{
  "arch": "convformer",
  "model": "multi-label image tagger",
  "dataset": "rendered solids tumbling over patterned floors",
  "train_examples": 195000,
  "image_size": 32,
  "crop_scale_min": 1,
  "horizontal_flip": false,
  "translate": 0.12,
  "color_jitter": 0.2,
  "norm": "layernorm",
  "norm_position": "pre",
  "hidden_act": "swiglu",
  "mlp_ratio": 2.67,
  "parallel_block": false,
  "inner_norm": false,
  "drop_path": 0.15,
  "patch_size": [2, 2],
  "depths": [3, 3, 3],
  "widths": [64, 128, 256],
  "kernel_size": 7,
  "num_labels": 47,
  "init": "trunc_normal_002",
  "residual_init": "none",
  "optimizer": "soap",
  "beta2": 0.999,
  "learning_rate": 0.0029,
  "beta1": 0.9,
  "shampoo_beta": 0.999,
  "eps": 1e-08,
  "precondition_frequency": 32,
  "max_precond_dim": 1536,
  "one_sided": false,
  "adamw_lr_other_params": 0.001,
  "max_grad_norm": 5.0,
  "l1_shrink": 0.03,
  "ema_decay": 0.995,
  "max_steps": 9700,
  "batch_size": 128,
  "epochs": 6.4,
  "lr_schedule": "linear",
  "final_lr_fraction": 0,
  "warmup_steps": 290,
  "weight_decay": 0.05,
  "adamw_weight_decay_other_params": 0.05
}
Rows from block 4 of a small multi-label image tagger, named by matrix and row number. Rows with one number belong to one neuron. Each number is 128 + 24 x the weight over its row's rms, rounded and kept within 0 to 255. All counts start at 0. Numbers have three digits each.
After each neuron's rows are labels from the 100 images, of 14976, where the neuron reaches its largest size: "responds to" is what is common among them. Only what is clearly more common there than usual is listed. The data: rendered solids tumbling over patterned floors. In brackets: how many of the 100, against the usual share in percent.
# gate: MLP gate (model.blocks.4.mlp.gate.weight, 336x128), inputs 0-127
# fc1: MLP up (model.blocks.4.mlp.fc1.weight, 336x128), inputs 0-127
# fc2: MLP down (model.blocks.4.mlp.fc2.weight, 128x336, transposed), outputs 0-127

gate.273:128140118166117125129119059110122127109130124139128125128131112124113104128125127124131251128127128152130128125143148128122099129130127119120128178128124131198127124134128123115127129086122131128128131136138126127021127181126152100131138150140117129130118118132127137128129212135127131128121124130128133128127094125128129127192122066114122157141173128126132128130129127125128094102129
fc1.273:129128119167130128073128129122130124158128136174128198138127127205118129087128145128129149128133129148108127129130140045132128125113149127128128137128107133104120128125129131131129129129116177128136144130128128134123128028133126126132142129108127131128128116130127255128140128134133171128132127127128128124127130113133148139125132142123134128120131130116129127134091128136115190127127
fc2.273:132131129112138071121128129127113110136138129128138176133145131131128126128140120133124176137132131127128123143128160181016074174132106132120110127129127125179121129131137129146130128125122128088126241119129134108110125117132133130129134123136128124107130129225105126180128128133126090129127131129134127117128128131125139158139127132135127177081132102128125128130120129153124128095126
responds to: pink object (76 vs 18.8); its colour: pink (44 vs 8); purple object (39 vs 18.5)

gate.127:133087117130112133130126124141132206129134133117083153119146113109124163118124138179117103108130139122108201135171110130099142130055135114129125118081110129122160129157112172126175129164130109125159130133161092106109126135145140128105119119138143165153127165131135151099147120066138127136137106128098140159118109137139113126157124115124122146203182127124118128118130110167125144142128
fc1.127:103127143128099141127146132125101049129106124133096065137106136127104165129134113120131137112184168178132121126110110120147118155142107131129129114134132142139111151122174058115116129147155119150116111154077170170178133100166131134126141079114108114127130156128163064120136137137127118111127133150155129107119091110152149115137114155124129139126121132121150084187107128109119142108125
fc2.127:155147131128129122129124070163110128103146120138184113116130128143195135144132111131151124119133133107202188107130129098130134127145128136129118128093137142119154184140124128129105129148128130096165120128127121143160129100127129090103165133115169128129104119098117123172127155075113117140074098151141143146082134138148143137135114121062150125112083135125125121127135121090130117061142
responds to: capsule (29 vs 9.8)

gate.274:128143140222121184136131129074106125129127156129127128127134129108149127062102140164132139123129130119127129112124129129131127128126116133120128125127059129118136103134129123131125119032127125134139128125118125136138112107138124129130124090031129073133177189105123129129146128134105131117129128202128127128158137127114091161127129117126137133134125123125146125150128130128119116138102
fc1.274:140019124152136132143127129097140026131128089125119127141140129122072111158131131126172122126129131163146129128132147131129118128125127085128134130130125129153127134076128110079131154148127124126108122129122126137125127200136134129123128128101129131188111126112127134126115128127126135122135117128148142137116115146128162088138093175129085112096120127150136182121115135128074136140095
fc2.274:120124129127128079128128129128128128124129128127129130128098128130124111128128118136079130088136123131127132129112127158127117156130126111128128125161123098129071128112129129129130124127127117127114140128129110129121154128093128128128149124077127127124120130166101128130093138133128157123136127141128134127129130139128127177123131133129125128128127133124154198104144144085140121128000
responds to: yellow object (100 vs 18.5); its colour: yellow (40 vs 8.2)

gate.155:128143066136127128131115131100155152127128131128116158125124136121126135131114094130128149132132111117124127142131128155134057124131109128202112128164091129130140135128120113128129130120119133132128130118116127128129110126128156121126127135139057234132107130148136132161132126163125126113145124116155137121121167131115133122127121118159126153127233085150131122128050120177123127125118
fc1.155:135131137130128128135134126120180129131123129126134127141127134106116139204121129111125086133186097097084133131128102129170128123126144156125126135135129126113135130128128126159125104133113129137126069127127129139162129128130148126123119134133128215075104132034164130100126142131070126105127127134128144134128128144109114101069136127130128135150128128142137120148128136101034124161125
fc2.155:117075125127108127127123150121119127121126131084128169130128117145095115109128125145148122074132120196130141132130029132133136123126128129131210153127116131128121111139149116163139156160127144131122091132130130128108129128086128122035128127130167129126150108135112130148126199133129214133115126136114122137146124128121118143129138129149077130131128122115129132136142101121131127128115
responds to: purple object (44 vs 18.5)

gate.38:132174123132124102124127125176134122127128089133159118104188106136109141128124128118126214124129124127120123119128127128117160148131125128135141075125047128127128042127128132162116123089127144127131133129123149128145125149106081123130125137054128135130132206141132130102116080119102133125128140132100155187138127129127126128129185128154130145133128130128125117133139129098138125153121
fc1.38:132113130128129243133123136124114114122128130124125177132128193114131115129127141137125050131126099129131128129129122128135132122126096129078133131131171139130192185134127132104119129163123127129109127118122126132124128121164134176120126123130133150139119117031126124138128182123156111127140124103126127120128163126122144128112093124110127130128128138155157150108100130147117128141188
fc2.38:127126087092125106125090130128128088138134125135129129133122127120122097129118175124136185194128129143126118090131134119132129139130123128130134035136134122116130107126121128144129138233126131125147135116126128128122119137127127123127172128149129129204114157128130176129129076130127139101116128124127125128129122124123201081129127128125065132128126145125149144169103161140115133151130
responds to: yellow object (85 vs 18.5); count: four (52 vs 23.2)

gate.311:131079119170158130108060135129128123114156104138156046099132130134126070137147135151127143128131034099109134100130122132127195117111124139176143125138113142135125128164102121128131121123070146127128124124116127111117079133146112134130176129131138102128116114117120130099150128123091128123093101154122187121092120155129124126126128127129126127134178128130134109155129125124131116170129
fc1.311:128144083124129126111118118140141118127211125137113127167127078130128131124127129154127130129112080125128127120122112132129141123118157129165138120132057129134124133122135137135128132129131203134129129131128136129176063101137127137108144113142141133117127093137121122138135128128076125072150092172124128138130095130143069132129169128120155117131133135127110150140126170167094044139088
fc2.311:122099078178123129154129128121136126142123128077130128117129141112122127132133088145080150136127135128096144127125111162120120212052128133131168122074095125125133082042125159114123109129117134110129074171100163135127157127128130168102152125136148111132134115140132125138150131131112158129151127146115127086130129126128109181123130134144128129117128141151135123129114151126065122133104
responds to: capsule (42 vs 9.8); torus (28 vs 9.9)

gate.163:065133115129139138177136131143075118127125134129118120148058129131134132161118166116125123097131136127139140148130116109120172146093126112172104117130111136129147127130060139116163147126129130187187109117104151138127113115117149122121111125133137128128104182167169164139117106071130097132133104129127126115101158175105130177117125124179126133131131070132107143128132160121139123132150
fc1.163:145124129127129153141149107112086135129167092114107111130125130172115084105109107119118129158131156158140133149127135120126132094093151154083083126133163115136104119183110136129148134127133100115157128072171201107128070128111125121128078094151109139125155131129139127133121111137103143151103131079110122187127143127130126129130132095140060146140130150130134144105130106066153138141134
fc2.163:089105093153127123131104134149121110103137099148122136118119130130132051124100156128123141114134136149157128142154144127131135150123116141117128110136131145116105119165095101131139149040165135145120080071156136132148126131135129142107132148096124143144141114121154117138134129119119167112077128121078119140159180084125146133062106106149126109163125046165128127116109133128134131134130
responds to: capsule (25 vs 9.8)

gate.244:121101103128090092120153140126125109118129135128160128120127127125089128081116110150130146140124128179147150119129160136065127128102076132128080134129108120152152139128129151125107138128125126133124130123137160165185122154169138079128138100068116122126128144118126091132127134174115121174181111097134127120125095111155125140198131141124120206113131128151089120131110129110125175124137
fc1.244:136157135129130139131130124147112124129128102112124132137143128127127118133136127130139081133135128128100128135087148187136122114129139128188132152128181140131119126133128128127128129162090132129124149137097122058129128120128131149122126128201098127143135185151009135201127127123133126131111128135141091137123123141128128125047127123128131096128128127089121113120115124164127090128123
fc2.244:123150139117127127140141128123138126108125126126176109128133136113127129114126132129108119167131131126127162128130133137128129145136133126126131124129179144137128164127137140129113147134081123091119128133129163130197102133145151113126139060134121129165130216117062131132128069129106129116149116126121110127094116130128131004134125127125130135130101111090135126170117127127120066121128
responds to: purple object (50 vs 18.5)

gate.207:108125129156129136024128123034127129131153130129128128125105145129116105065113130126111176135129128171090092140128200115122066110111128126139141165121132118154129124105127127129129124111093136122138129109127121117049109127138128118126141131127125124128130127155114143135152162133129136109116064084127116112128098126130135192135131126126121128116141139101136126128122130141132129108130
fc1.207:128131124126122075125082060124117122170122130133125129124125108128132127121124124128146128127127123129136128128127128158123137147129101124153108131139128126145144117091097095127128121129129130145158158128119096117127126125154127111111127126128093108136120087219126126157148162145138103129140122183133109132130126120122168150134054148135107191123181121128122126121125124132194147035168
fc2.207:132125140083127047136134119130131125145124126100130133126172128100154116129136127129134121127107139072123123120124119128106142131161113131132128121128139128144151129128125121132096121129140129137129132114134129118133127122210128130134059129159127125179126112165107121189145059104116077073141121105124120117136144129109191081116099123136129149128134127145112124110141116201142109126179
responds to: purple object (100 vs 18.5); jack (29 vs 9.8)

gate.235:159178128133114101137110139128132120157122131128111127133126131149160128128144118114134127129136090138130077137168131127129126132128129128144133126126094123182127120105167101124127113107164183087093109139134154128129123124097126125113127127188095088126131071125114106157154130135093077130083139130130129143127193125114214132128129128073123133130097137097081078119127151128128167147128
fc1.235:126131105109129113130149124150150156146099124178118144165125134146142134123206127127176100128104135099116128123113105183140087072141201129194127088132127113114126130125131120132136133142134115126113133124129127121169125128127129096133150123126155084093155175128128116101129139128124167132130118137105054129128066128132087127193128134138128122132135099145129128123121091139136122136117
fc2.235:093146133132132154130075147133127100123127127126186130132116085132133115124062110144120202183096132138106150135082116128127119139128159131128101125127146121100168186127108119131125122142099127118130120126122134130118126204096130124130127124138147148128128166072120118117118155115039120157152122175140102127140143127150122132129142111100117110178148156131149129131153137127106127132130
responds to: purple object (42 vs 18.5)

gate.182:129130138132079129205121124125132120130127123128119128038127129136127082136124125126133118128106126108111118123136174127128116131114129126129127122130132125129136099131137130118132127070128137137127209127129129147156127141142127142119135164115099134122110136129119119046103130095138112126128122121181095098135128068131128105123110131138131131141142144125128128011131129148132137104150
fc1.182:132131128123126128131129123128147132127123128128051132131172124127135076150111126148128107128064129105125133136112255129133124137129131173126090119121055126128122109143055127117128128128123125153128165137130125126126133125125147131137128153134128138125131159123127193092094132130120116147134113127149100113129151123113130128117132126129157131161139140124123124127139120178131128129134
fc2.182:121120131069155116131125125142108139121102152123134128131127172127123128134137174141112137136161132154113144105142035126113117129127128127128134135130205124126125119123127128128136117151137124134135106120124162115184126115130138130125143126136121123126158137157092101187129122138121239096032129131127135131132142147122130152149136132120133128125091136130120121127093092133133097130106
responds to: purple object (42 vs 18.5); dome (26 vs 9.9)

gate.190:125127137128096149181125142126146123131128138124135201122147147127127138123127118075122131128129128109128151136127127100118117129112131129119119128128112123151131138129144177128118125127122128126087132128130156128146127000129135129129103128129128134126134133126115130126185118159063122113130129134125125120132128123130166128168127092100203142129141126185173128144138122157135128121210
fc1.190:129128130137056252130120105112127076123131134128128236128128135128128127127145126131126129128108132137140122142138115126132133111119126128124123159118126143127129124173110128136102127130148172135136127126128127127130145128130128129127125134125125129137155100128166119125127126141130139149127136127101126146123098115126177123077129145127051111107065164124101116119123129071126102131152
fc2.190:129126108072156086143118127201128134127128119128128096145127113144127128133131125119135136113121130123142128127128157135119109130126124129130120135128113124200151126130125126122122127255128086143164082148098128112120139131106132128127128127201129160129085122136127124128146168129132169134132129108189128127122114132129116151126125132129096131138128129127129129133136128129122129129108
responds to: yellow object (92 vs 18.5); its colour: yellow (54 vs 8.2); jack (26 vs 9.8)

gate.205:125128131136118203134128128109127191126120139126127128069133149128137128129128126081123132120130128127138129125131115128128110125130158122144053134156017128129134127153136151114126122078129023133147157127130133120128128092122128130129119129127146129038158128138129090110148128130128130113115130131098128128131128128127089139129129109131140128138128155128128084126131126114135146139135
fc1.205:133129146171117142133127127132128126131124140129131149128144142127134127087128127141127142139127104101081154126126120120130129128127115137119179128101166130118168126157100122153128120102097242128137083128125129155123126105128125126142132116124119111128135128070126171128126129131128096125128130178127098126136132127128125125147130113131140131132118102131126120131130102133127000061177
fc2.205:181126130121129164134133123115125074128127128138124120139112148144154128130130129107134128164130128142127128132127141117130118126128138152130090170127134128142134132128128128129133117128130128128142129129126129121112131118133135127128131129192125109130124117116188128130151124147129128071128125127143129109123113127121128000125092128100122123130123152130110071126123063138122127127213
responds to: yellow object (97 vs 18.5); its colour: yellow (53 vs 8.2)

gate.151:100118120123127105101053132111129134132128126121132216124126165117082165136131148100123126147117131099122104124144136133103177113123114130142129114112130155134136129152097127157129132142165134108128173128129128129104128144113131116156072135158128140114135128120134130125131127131129134128191121145118128126217190099113153135123129117127065070125099129129125106116168119126084126108115
fc1.151:119105118170077103124132113100123150141127124113127128078129113106120132067128101128113128096154127119126114128166127119153130172118129198128131130111122086155113153132147077125127122122206138155129131151152128130208123187125129137110121128127127113152069132129122112127136128127170137130120062123129129131128125132114125120147130130071129129180131127131127126183130134124115144128160
fc2.151:135137132105124131052122126100128108132127128193163122078127130141123130122112119084130127133150129134127168114129120128122087153124158138128131125102146099125089208140161130134133111129162188131128128111169122123141081111109129169130080162195090101138135128202128135125144142157168172131128126128124110123129130128118123130132115116125112129125161148128139129158125116124132081128118
responds to: yellow object (48 vs 18.5); its colour: yellow (27 vs 8.2)